From a checkpoint of a small segmentation model.
Training: adamw at rate 0.00099, 12900 steps, batches of 64, held-out accuracy 99%.
Rows from block 7 of the encoder of a small segmentation model, named by matrix and row number. Rows with one number within an expert belong to one neuron, the router's apart. Each number is 128 + 24 x the weight over its row's rms, rounded and kept within 0 to 255. All counts start at 0. After the name is the row's rms in percent of the matrix's.
After each expert's rows are labels from the 100 images, of 14976, where the router gives the expert most weight on average: "strongest on" is what is common among them. Only what is clearly more common there than usual is listed. The data: analogue clock faces.
# router: router (encoder.blocks.7.mlp.router.weight, 16x192), inputs 128-191
# up: expert up (encoder.blocks.7.mlp.up, 16x192x192), inputs 128-191
# down: expert down (encoder.blocks.7.mlp.down, 16x192x192, transposed), outputs 128-191

# expert 8
router.8 139 [137  74  86 102 109 123 127 157 149 167 127 107 152 161 141 124 147 122 131 159 146  98 185  97 123 110 104  96 140 129 136 135 119 162  92 140 155 105 120 101 155 126 107 136 138  95 123 168 157 179 121 126 117 118 156 133 147 140 162 136 171 115 106 106]
up.0 083 [150 133 134 145 107  99 156 142 147 144 151 125  83 121 129 163  70 117 129 137 148  92 126 147 117 135 158 144  97 102  99 115 132 152 117 181 143 135 124 151 116  80 135 108  85 124 126 108 123 134 179 136  98 139 147 109 131 126 113 140 145 115 117  84]
down.0 070 [149 109 103 134 147 168 119 131 111 115  84 153 117 108 106 114 142 143 149 149 110 155 127 130 112 115 139 174 166 155  86 135 153 102 191 157  78 149 149 117 138 141 130 139 138 116 132 116 162 120 108 122 179 131  89 198 127 134 152 115 121 131 107  89]
up.1 110 [148 111 105 120 120 164 124 145  96 147 163 127 128 107  78 100 168 173 104  92 114 122 115 102 151 146 117 113 100 136 151 168 176 134 147 103 108 129 118 115 147 134 127 139 128 108 115 136 107 113 120 104 104  92 117  92 205 135 124 163 122 136 126 127]
down.1 113 [113 141  68 121 117 179 109 133 113 102 159 121 114  92 107  96 110 149 130 123  98 136 102 143  94 146 105 151  74 130  97 116 110 104 166 126 124 100 150 111 129 123 115 136 145 121  68 166 132 112 121 115  82 146 148 176 145 117 126 137  85 159 112 151]
up.2 093 [132 149 148 146 123  88 150  56  82 107 117 160 128 117 119 134 161 114 125 118 131 155 108 121  83 107 171 162 121 149 155 128 138 116 142 116 124 130 161 183 156 133 107 130 105 167 124 113 135 170 131  77 145  87 132 130 105 140 145 114  80  79 159 140]
down.2 096 [152 157 173 114 118  97 104 151 132 113 105 148 122 122 129 138 120 148  91 165 112 153  98  94  92 116 176 137 126 124 107 121  97 155 125 123 171 127 163 131 120 134 131 108 101 111 110 128  78 126 101  95 125 159 117  97 147  96 157 177 121  64 186 145]
strongest on: square case

# expert 14
router.14 097 [152 123 119 168  97 130  93 100 130 132 166 138 162  91 159  98  88 136 108 125 131  83 113 150 133 153 140 137 109 115 145 171 181 170 118 133 110 171 174  79 108 155  91 136 111 149 124  91 126 120 166 142 107 110 128 141 113 141  97 132 126 112 151 112]
up.0 094 [143 127 151  85 159 140 123 187  85 146 104 128 159 164 101 137 112  81  93 130 110 123 119 149 144 131 109  94 140 154 111 103 121 121 127 127 113 187 112 130 150  96 172 120  99 138 140 124 133 142 106 130 167 152 119 115 171  92 146 150 137 148 114 115]
down.0 102 [127 129 153 135 136  85 102 127  76 143 135 127 123 135 105 162 135 124 143 162 137 113 115 135  89 145 104 130 135 107 131 162 101 137 141  62 112 116 120 136 138 101  81  84 128 115 109 153 149 143 147 108 164 111 125 137 120 150 170 149 137  97 147 156]
up.1 091 [134 140 163 147 146  98 123 151 172 127 107 107  90 113 138 149 160 125 137 175 117 130 118 121  84 113 119 150 101 121 104 123 122 136 126 140 155 147 149 131 159 119 143 102 138  95 116 143 118 155 109 143 146 119 131 138 142 131 148 151 117 112 165 158]
down.1 086 [128 174 142 113 166 124 147 128 134 116 106 116 103  99 111 120 134 156 147  81 119 124 140 127  99 134 103 117 121 142 122 103 115 123 134 146 142  78 121 149 151 142 126  91 168 131  99 147 115 115 123 148 148  92 111 150 115  88 117 141 131 118 181 117]
up.2 092 [110  91 147 149 133 102 141 130 138 157 159 123 134 112  85 122 125 167 142 150 110 141 107 158 112 120 179 133 113 152  80 115 143 166 138 156 132 161 156 150 157 130 133 126 190 125 158 114 129 132 130 134 122 144 123 113 113 110 166 170 128 126 114 120]
down.2 097 [176 120 119 165 118 147 146 117  94 166 135  90 117 133 130  78 114 135 129  87  95  98 142 117 159 129 137 114 153 120 152 152 163 140 131 117 115 148 124 122 116 142 107 121  93  90 130 122 161 161 133 118 148  85 142 112 102 158 147 128 116 127  85 141]
strongest on: square case

# expert 2
router.2 072 [156 133 143 172  70 109 105 150  98 156 145 131 115 120 131 107 153 164 148 120 128 158 110  95 185 129 131 142 165 182 159 119 133 125  83 127 110 139  98 139 125 108 127 156 112 137 117 115 149 156 150 105 176 130 110 150 104 131 196 119 127 126 131 133]
up.0 097 [150 142 121 160 126 112 124 107 127 164 119 112 112 127  93 122 151 186 166 179 134 135 117 119 157 114 119 144 134 146 137 127  98 158 109 114 137  98 162 144 138  98 107 152 153 120 156 131 165 187 134  91 152  98 121 128 132 100 158 130 153  89 119 141]
down.0 099 [108  89 139 156 110 162 118 134 176 101 150 151 104 126 160 121 182 102 115 157 161 158 151 103 159 122 126 126 142 147  61 145 157 131 138 129  75 134 151 109 135 149 127 169 126 116  91 125 131 163 118 125 134 132 137 180  95 151 134 144 160 112  93 109]
up.1 104 [136 153 110 103 144 154 112 140 136 104 123 180 158 142 155 172 108  94 112 109  88  97  99 142 153 171 139 135 189 115 115 150 122 129 101 150 124 159  99 149 112  94 142 109 155 145  93 130  97 151 122 131  95  97 105 146 135 119 155 132 115 100 122 158]
down.1 115 [151 113 117 109 139 168 129 166 136 160 121 129 140 139 152 130 127 132  98  87 130  92 129 148 133 144 162 113  89  86  81 147 129 135 135 158 131 144 112 138 123 110 136 114 159 159 119 110 165  75 127 117 145 150 103 123 115 130 136 129 144 126 153 114]
up.2 088 [127 144 140 118 114 127 118 131 136 132 128 139 145 157 137 114 111  99 165 103 123 151 113 113 137 100 149 105 160 137 136 147  99 152 101 145 165 154  91 141 116  65 119 117  92 113 150 138 171 159 124 123 160 157 135 141 117 128 125 157 129 169 109  82]
down.2 088 [ 87 111 141 114 145 136 103 119 132 138 106 127 132 166 137 108 149 108  64 108 140 151 145 126 112 103 138 148 106 135 121 144 146 106 125 156 111  85 141 125 155 122 171 204 109 123 160 130  88 159 112  96  78 119 140  73 144 169 132 189 159 124 111 126]
strongest on: square case

# expert 13
router.13 098 [119 149 124 164 111 120 118 131 187 145 121 151 151 135 126 130 157 108 134 102 105 117 135 133 150 190  93 131 153 138 129 144 127 158  84 147 116 154  83 113 112 121 134 132 179 125 107 150 140 154  79 132  99 100 142 112 107 154 141  96 109 133 141 137]
up.0 092 [121 112 134 123  96 127 118 137 140 120 114 107 138  88 158 100  87 132 117 132 115 144 121 117 142 120 150 151 136 134 149 109 165 190  54 135 146 110 116  91 165 154  81 120 124  79 126 142  99 144 184 142  93 113 159 124 112 131 141 110 149 137 128  90]
down.0 094 [168 111 123 125 168 133 115  91 146 106 137  93 135 148 144 136 155 112 101 102 163 161 135 141 144 145 158 139 113 163 142  85 112 123 140 111 113 102 115 159 135  96 143 108 138 115 116 105 142  89  97 138 146 112 123 122 109 110 157 125 118 104 156 157]
up.1 165 [115 114 141 154 111 122 115 138  96 134 137 123 126  99 190 126 142 211  74 119 147 102 144 124 122 124 147 146  64 190 134 129 167  86 164 110 180 142 149 126  89 167 123 135  90 137 162 135 129 149  95 128 143 159 121 148 147  98 130 172 119 108 125 145]
down.1 169 [168 117 145 140 112 143 112 125  96 128 107 149 111 133 192 152 124 151 106 131 138  98 148 132 109 122 158  95  79 123 123 126 154 130 120 117 174 118 141 147  86 151  93 131 111 138 166 141 111 112 145 126 147 186  91 167 162 116 104 117 104 120 120 135]
up.2 070 [150 117 140  98 107 140 160 192  97  94 113 135 122 152 123 122  96 152 139 156 187 138 103 123 105 104 156 106 178 116 143 130 139 149 151 102 147  65 100  95 138 132 121 108 147 108 180 126 138 152 127 129 148 144 113 173 170 173  87 161 113 128 125 136]
down.2 065 [126 182 130 157 177 109 146 158 147 151  98 102 146  90 105 114 109 110 134 141 142 131 102  95 113 122 137  90 147 139 154 124  98 154 129 110 143 149 141 117 113 132 132 132  98 131 101 109  97  98 134 169 102 172 151 110 137 125 163 109 164 134 200 134]
strongest on: dark face; minute hand past 4; minutes: 20 to 24; hour 4

# expert 0
router.0 133 [113 112  99 136 155 154  95 132 134 152 155 102 118 156 160 120 136 166 126 107 142 163 152 132 107 112 144 159 128 134 132 133 124 110 149 109 137 114 121 155 153 106 180 176 144 132 168 122 139 109  79  94 128 153 163 120 171 120 121 158 152 154 141 160]
up.0 095 [140 131 137 134 134 113  98 146 153 127 119 116 124 122 119 104 175 138 119 101 130 134 107 119 182 176 138 109 132 181 111  87 130 113 153 114 127 134  81  99 144 151 118 139  93 113 157 162 107 145 121 123 149  96 153  85 113 178 139 112 128 148 111 173]
down.0 102 [143 152 129 147 163 159 122 115 143 138 115 131  94 132 154 196 149 147 164 108 132 109 116 136 134 118 108 147 151 148 129 125 103  97 131 155 143 137 168 196  93 155 181  95 132 143  88 143 156 100 117 126 145 147 129 118  86 148 136  99 136 134  81 125]
up.1 090 [121 175 160 140 138 127 108 118 156 107 144 167 176 156 126 176 111 142 129 138  96 122 118 113 175 190 139 131 148  83 145 119 160 169 109 148 136 143 126 117 113 104 132 120 117 137 120 133 111 163 111  91 113 100 115 102 103 140 102  88  92 104 138 151]
down.1 083 [105 110  80 131  91 126 104 120 119 159 126 175  99 140 111 114  82 144  85  97 103  99 165 105 124 109 142 147  87 130  94 129 146 148 116  74 141 121 127 112 116 149 114 168 140 114 117 134 130  97 147 110 110 134 116 123 161  94 103 156 157 144 102 108]
up.2 094 [171 156 125 140 163 119 150 139  98 113 152 127  46 122 130 129 142 136 110 136 154 139 117 130 160 106 143 115 146  96 147 179 115 129 149 141 135 166 148 127 142 107 156 129 105 122 103 160 149 147 144 141 144 149 142 151 152 164 157 149 137 137 197 100]
down.2 084 [126 101  91 127 144 121  94 163 119 154 154 142  94 171 151 102  80 132 128  61 111 124 158 111  98 103 176 141 147 128 139 128 167  84 144  99 123 111  88 138 165 142 164 139 147 111 161 130 116 121 106 111  96 123 117 111 139 113 120 151 160 142 130 153]
strongest on: second hand; minute hand past 1; minutes: 5 to 9

# expert 4
router.4 149 [104 126 113 125 157 105 157 136 134 114 161 144 100  97 147 145 140 141 147 163 117 106 148 120  94  96 130  99 108 142 108 155 140 139 148 127  97 145 155 140 163 129 113  81 111 116 129 116 121 151 160 118 150 144 130 186 155 128 168 155 129 159 108 115]
up.0 110 [125 114 165 119 104 130 123 131  99 134 134  97 185 139 136 126 193 132 150 115 126 133 141 109 129  99 116 161 109 167 121 140 155 129 158 101 129 132 164 157 131 114 112 149 200 146 121 177 129 154 132  74 140 135 119  81 115 174 164 104 142 104 149 160]
down.0 129 [118 107 122 140 118 125 134 102  81 145 131 105 152 143 149 147 156 121 161 119  94 151 129 117 150 139 118 155 110 115 112 129 119 154 119 115 129 123 134 135 124  97 118 165 105 106 159 178 148 181 110 103 161 133 111 226 114 109 124  84 112 126 105 102]
up.1 085 [119 115 145 135 116 120 145 153 135 132 143 132 132 122 144 104 137 172 159 155 142 170  76 124 143 120  95  93 140  87 144 118 113 154  95 132 124 124 111 114  92 109 108 138 100  46 127 130 137 159 140 156 160 135 150 149 116 158 130 102 168 141 120 126]
down.1 079 [111 112 140 138 115 134 170 114 107 108  96 171 102 114 130 142 118  95  95 118 160 115 117 132 103 145  67 116 104 128 127 106 105 131 109 135  67 116 108  98 113 103 125 160 127 113 116 139 141  99 145 128 137 142 124 174 147 112  96  97 144 123 136 115]
up.2 089 [153 125 146  70 173 142  92 167  96 119  91 110 157 148 115 127 114 127 114 117 126  94 103 204 124 109 163  99 173 117  91  92 124 138 133 124 127 119 102  91 140  80 146 130 145 127 122 105 168 128 132  88 164 132 131 149  97 150 120 105 115  88 135 177]
down.2 099 [142 124 186 126 139 116 129 160 132 150 105 137  85 145 138 138  80 111 135 130 157 160  97 130 112  89 109 111 152 135  98  93 110 143 114  88 123 146 111 118 142 100 113 131 160 144 153  97 113 141 133 140 136 139  97 133 159 127 141 123 145 115 141 122]
strongest on: square case

# expert 6
router.6 091 [154 136 124 127 149 140 140 155 168 132  92 144 167 120  93 102  90 122 118 144 132 147 124 128 143 166 141 133 113 117 141  77 127 105  76 163 193  87 175 136  99 116 132 166  78 156 136 121 119  88 106 115  85  99 138 107 114 137 105  83 111 114 139 119]
up.0 106 [160 106 147 118 153 156 136 171 100 107 100 163 127 158 122  92 124 144 153 154 127 131 116 101 108  77 148  99 158 117 115  98 101 115 110 138 104  98 137 111 149  99 161 171 102  46 161 104 119 107 136 102 162 159 135 166 151 158 118 159 156 103 105 165]
down.0 098 [108 154 135 115  85 106 155 116 105 159 173  86 111 117 117 134 126 134 105 105 145 128 119 112 131 112 147 152  77 143 132 132 158 156 124 121 148 163 153 127 137 137  86 148 133 122 157 130  91 148 122  90 111 131 137  61 167 123 125 152 137 104 159  98]
up.1 115 [121 112 141  92 134 153  87  89  79 132 108 193 132 113 122 117 165 134 103 166 121  82 145 142 104 104 151 115 208 119 121 124  78 168 149 113 111 127 123 143 156 132 111 100  55  83 129 134 141 135 177 136 134 149 137 164 121 138 108 133 119 108 131  94]
down.1 121 [ 96 150 127  87 164  94 128 146  84 108 150  98 138 105 106 155 163 128  88 137 135 163  95 153 113 139 101 171  53 146 107 118 111 103 140 167 118 149 147 162 149 111 132 149 131 145 130 158  95  93 133 132 134 146 125 109 126 148 119 129 130  97 175 121]
up.2 083 [143 137 119 135 178 113 141 104 141 138 107  90 139 151 124 105 125 103 121 147  98 156 118 158 144 127 145 170  95 136 120 147 162 126 124 133 165 106 136 102 150 162 142 149 121 147 105 158 150 111  95 125 119 145 106 110  84 157 173 132 101 182 138 111]
down.2 090 [172 114 125 164 131 142 138 125 122 131 101 122 172 136 137 158 114 146 128 109 114 146 137 117 119 168 100 138 117 104 129 130 120 139 118 155 147 112 103 111  77 114 138 129  96 110 143 105  98 191 122 158 149  96 115 154 143 128 133 117 143 138 113 126]
strongest on: square case

# expert 1
router.1 121 [107 109 104 114 176 180 119 134 116 188 154 170 133 168 161 118 108 123 119 126 116 143 124 136 132  87 149 121  86 140 106 113 124 101 143 142 124 124 143 168  97 129 164 109 145 113 178 136 119 125 128 146 160 137 148 121 147 138 123 114 143 141 105 150]
up.0 111 [137 144 110 145 121 129 143 144  91 123 122  95 128 150 148 106  69 143 108 140 100 143 139 155 129 135 119 110 141 129 142 123 118 148  74 135 166 156 127  70 155 148 144 159  95 129 104 113 177 137 100 172 119 128 140 142 137 105 131 169 134 140 170  98]
down.0 124 [122 120  98  99 143 111 124 144 134 111 152  96 120 129 131 105 132 140 130 143 113 171 139 159 128 112 148 124 142 145 126 156 108  65 134 109 165 112 131 120 139 117 130 117  91 127 132 141 142 136  92 127 100 153 150 155 105 152 160 124 116 192 113 105]
up.1 096 [152 118 161 106 103 100 177 198 105  82 131 153 142  87 139  86 142 170 124 159 158 156 116 129  83 142  66 111 151 152 124 171 127 151 136  77 145  91 115 128 145  94 106 150 114 139 119 121 126 145 142 154 122 128 121 150 151 148 119 120  92 142 115 135]
down.1 096 [ 96 113 148 110 131 142 129 150 213 137 119 126  88 121 112 121 146 169 140 173 122 154 149 106  93 130 135 142 111 123  96 112 117 110 111 151 127 100 110 160 151 192 142 131 152  91 140 166 121  96 100  93 156 180 142 131 173 104 106 142 132 140 124 105]
up.2 089 [ 91 148 101 126 158 110 154 123 161 118  83 133 116  61  89 121 127 160 154 155  95 137 154 141  99 142 121 146 137 138 147 108  91 140  84 123 140 134 133 150 133 103 122 138 100 100 132 123 159 140 142 123 144 141 180 151 117  85 118  97 134 142 101 137]
down.2 088 [ 88 139  85 126 111 138 124  68 168  91 134  77 113 147 118 117 123 110 133 120 146 120 165 106  91 156  94 121  83 127  97  98 138 122 150 141 156 130 129 116 155 189 124 177 167 109  81 134 118 102  68 105 159 118 144 134 117 141 154 113 113 159 131 155]
strongest on: minute hand past 7; minutes: 35 to 39

# expert 10
router.10 102 [136 162 126 146 148 122  98 127  99 109 160 118 175  86 133 130 182 120 132 112 125 115  98 118 188 126 145 149 116 148 113 144 159  89 176  80 129 117 129 114 125 158 121 153  67 139  94 119 141 118 104 149 137 157 109 109  91 126 160 140  91 132 130 154]
up.0 088 [169 155 142 157 164 124  89 119 172 139 155 108 131 128 124 136 118 136  88 127 115 153 132 130 162 109 121 170 101 117 116 177 154 134 148 124 129 123 117 145 121 124 126 152 150  99 138 174 103 136 104 128  88 105  89  96 106 131 135 158 105 126 128 140]
down.0 085 [126 120 138 100 138 123 136 130 152 143 162 130 125 167 120 146  90 116 139 149 174 122  88 161 104 167 158  54 109 167 110 109 115 137 124 143 120 134  96 111 129  88 135 145 143 159 111 125 146 132 145 146  86 108 147 100 157 136 107  93 167 121 111  87]
up.1 092 [141 129 120 100 151 128  90 112  98 114 103 165 126 109 110 141 148 150 105 139 134 152  93 112 149 130 150 142 136 146 148 108 157 156 107 107 145  90 155 130 183 155 117 156 116  88 139 122  96 160 135 124 110 129 167  87 155 137 127  99 147 140 167 100]
down.1 094 [120 145  76 149  86 107 104 135 123 123 131 135 130 123 129 128 119 124 139 135 117 139 135 159 170 180 134 109 150 162 144 148  90 163 130 144 120 117 135 112 119 130  97  84 101 124 149 151 156 132 148 124 103 159 113 168 120 112  89 112 102 131  84 106]
up.2 089 [143 126 139 143 117 144 141 109 101 133 126 130 105 107  54 121 180 118  93 140  84 131 128 143 126 120 101 139  96  94 119 186 167 128 117 149 131 193 146 107 135 130 112 107 159 121 112 165 140 115 125 189 119 115 145 125 165  90 127 182 149 111 147  85]
down.2 080 [131 155  87 145 134 139 125 108 132  98  91 172 131 108 146 157 136 125 104 121  85 115 180  86 116  65 111 119 117 115 118 148 132 148  93  90 163  98 137 112 132 116 120 118 116  95 168 164 132 129 136  87 151 175 133 163 105  97  89  98 138 114 130 122]
strongest on: square case

# expert 7
router.7 138 [132 120 114  90  83 113 146  93  86  97  92 100  78 130  87 139 165 123  88  91 153 147 136 124 133 138 155 147 128 127 145 101 101 160 179 121 111 135  96 124 128 111 169 129 129 156 158 136 138 105 177 144 119 113 155 118 106 129  98 138 142 130 129 101]
up.0 115 [ 97 134 116 137 121 115 157 106 133 132 124 136  91 126  88 109 125 132 112 164 104 150 129 162  77 106 125 128 109 108  80 150 174 146 126 144 110 156 137 127 121 134 153 160 156  91 110 116 119 113 151 139  98 132 131 120 148 118 141 141 168 138 124 102]
down.0 121 [135 142 170 138 134 122 144 170 149 124 136 119 115 133 101 103 115 130 134 173 134 114  65 139 126 107 123 117 133 104 119 160 127 129  85 151 118 111 151 120 142 101 143  89 135 129 108 136 128 102 109  84 138 146 112 131 173 124 138 126 129 107 149 128]
up.1 100 [127 120 111  98 122  91  50 172  99 146 105 114 165 135 131 145 173 150 102  83 118  58 134 134 160 105 147 121 147 140 116 116 120 139 160 123 111 181 130 134 115 121 123 141 121 126 123 139 182 165 132 104 103 101 141 133 146 116 144 123 166 123 132 166]
down.1 099 [103 115 111  75 123 168 180 112 131 143 122 122 131 132  87 127 133 156 149 113 107 134 166 149  96  87 114 145 147 141 140 114 117 122 105 142 148 104 115 108 141 147  87 158 137  89 141 134  90 119 129 144 142  99 177 133 100  93 118 123 133 127 129  84]
up.2 110 [161 123 157 122 100 137 133 128 129 120 131 120 131 161 119 110 150  84 185 141 145 147 165 157 112  90 101 100 193 103 140 121 112 135 116 126 131 140 129 134 141 112 103 118 166 125 139 158 122 149 134 163 135  94 132 110  84 145 118  97 146 116 124 124]
down.2 118 [147 132 154 125 134 125 136 158 123 105 152 147 143 108 131 130 126 126 167 110 141 123  95 138 122 132  96 110 146 120 101 147 116 178 105  76  90 152  91 130 111  67 120 102 126 131 122 112 155 159 174 142 137 143  73 178 123 129 146 130 103 135  71 140]
strongest on: square case

# expert 5
router.5 065 [117 137 157 144 130 120 116 133 137  97  80 128 116 173 115 124  90 103 147 103  94 117 121 143  84 150  94 114 140 122 122 129 147 114 107 127 124 145  81 120 102 105 115 121 138 117  93 120 126 148  93 134 156 110  98 162 130  87 122 154  85 121 132 155]
up.0 119 [123 109 128 119  98  77 125 132  98 116 137 112 119 100 111 111 132 119 158 160 169 124 101 116 109 104 112 122 110  84 117 147 155 165 101 121 134 155 135 132 176 150  92 137 110 115 111  97 123 161 177 136 114  87 115 148 137 175 136 135 156 114 135 138]
down.0 106 [177 142 134 102 144 112 118 152 138 116 166  98 170 125 178 178 145 116 122 157 127 148 171 135 154 103 115 101 161 133 100 141 141 118 160 125 147 115 133 108 112 124 127 153 168 127  86 103  88 108 114 198 107 139 102 171 110 131  99 130 133 129 119 156]
up.1 096 [114 118 133 153  95 145 172 109 114 160 130 145 118 139 108 150 119 121 135  87 105  99 169 119 158 118 116 107 142 171  88  98 153 178 117  94 151 134 109 125 130 107 128 104  76 127 143 122 146 131 135 128 171 108 124 113 109 110 146 123 121 100 129 100]
down.1 089 [142  91 128 146 135 202 143 127 182 124 143  79  99 157 110  99 113 133 120 121 129 144 111 103 133 106 147 140 126 100 132 123 101  97 154 131  91 148 150 108 137 108 172 141  80 141 139 131 151 107  87  80 141 166 140 123 105 116 150  97 125 176 128 128]
up.2 103 [116 114 141 141 106  85 116 142 168 119 151 147  96 145 137 147 110 102 126 140 112  95 142  69 157 108 117 126 104 101 114  91  98 106 114 100 100 145 134 100  88 120 135 106 109 122 110 142 132 131 132 144 147  98 119 111 118 113 131  89 125 138 129  96]
down.2 108 [147 132 169 133 114  85 143 161 149 111 149 150 108 108 121  83 141 130 122 130 166 137 108 102 101  91 135 109 127 128 147 143 138 128 120 139 134 150 127 120 130 110 129 162 105 140 116 109  80 135 142 131 152 147 141 140 117 145 197 139 128 131 111 173]
strongest on: square case

# expert 3
router.3 098 [131 127 130 134 113 184 177 104 100  83 140 133  93 107 104 147 124  72 169 170 155 148 110 173  88 129 143 102 119 110 127 135 100 113 114 160  99 133 132 115 159 161 125  66 157 134  99 127 118 155 127 154 114 146 103 147  94 127 152 124 115  88 153 119]
up.0 122 [132 123 147 120  77 140 108  71 136 142  71 150 136 153 111 136 128 159 123 164 135 138 119 136 124  91 206 133 163 108 194 140 120 117 115 117 163 123 171 142 105 186 133 101 103 131 134 126 103 173 169 108 113 102 133 105 131 153 132 128 126  97 168  84]
down.0 113 [ 66 114 107 134  72 142 136  94 122 132 137 190  82 139 122 144 125  73  99 116 151 158 132 132 110 131 129 104 130 123 136 122 130 125 111 145 114 143 124 125 163 135 117 150 141 121 140 114 153 170 166 153 119 102 141 154 103 149 148  97 149  76 138 141]
up.1 114 [155 165 155 145 140  90 164 159 126 144 155 133 147  80 141 115 142 107 164 124 151  88 145 107 148 115 146  90 135 136 152 144 144 128 136  93 149 141 157 126 150  99 121 114  52 167 114 118 135 131 145 136 105 153 136 111 120 173 129  82 119 127 125 118]
down.1 126 [138 107 110 110 107 149 148 154 103 128 103 123 135 115 126 104 141 134 157 167 105 136 152 147  96 121 102 141 142 122 148 146 149 140 103 124 112  99 134 140 130 100 132 120 176 162 129 143 139 137 121 132 146 168 118 165 108 128 141 132 120 147  93 132]
up.2 109 [135 148 133 115 135  95 146 126 123 112 156 123 113 113 123 125 139 151 135 130 109 133 106 125 121 128 147 156 118 136  98 126 131 121 160  95 132 184 165 215 193  89 170 112 147 126 141  80 128 130 134 127 125 118 113 115 144 149 142 111 107 119 167 158]
down.2 109 [134 129 117 136 109 177 146 128 118 159 117 147 120 119 116 131 152 166 158 167 112 110 131 117  97 128  83 119 133 107 134 129 120  99 102 149 137 126 130 114  97 112 154 143 124  95 136 131 169 170 128 137  97 101 145 154 106 109 128  91 122 116 112  89]
strongest on: square case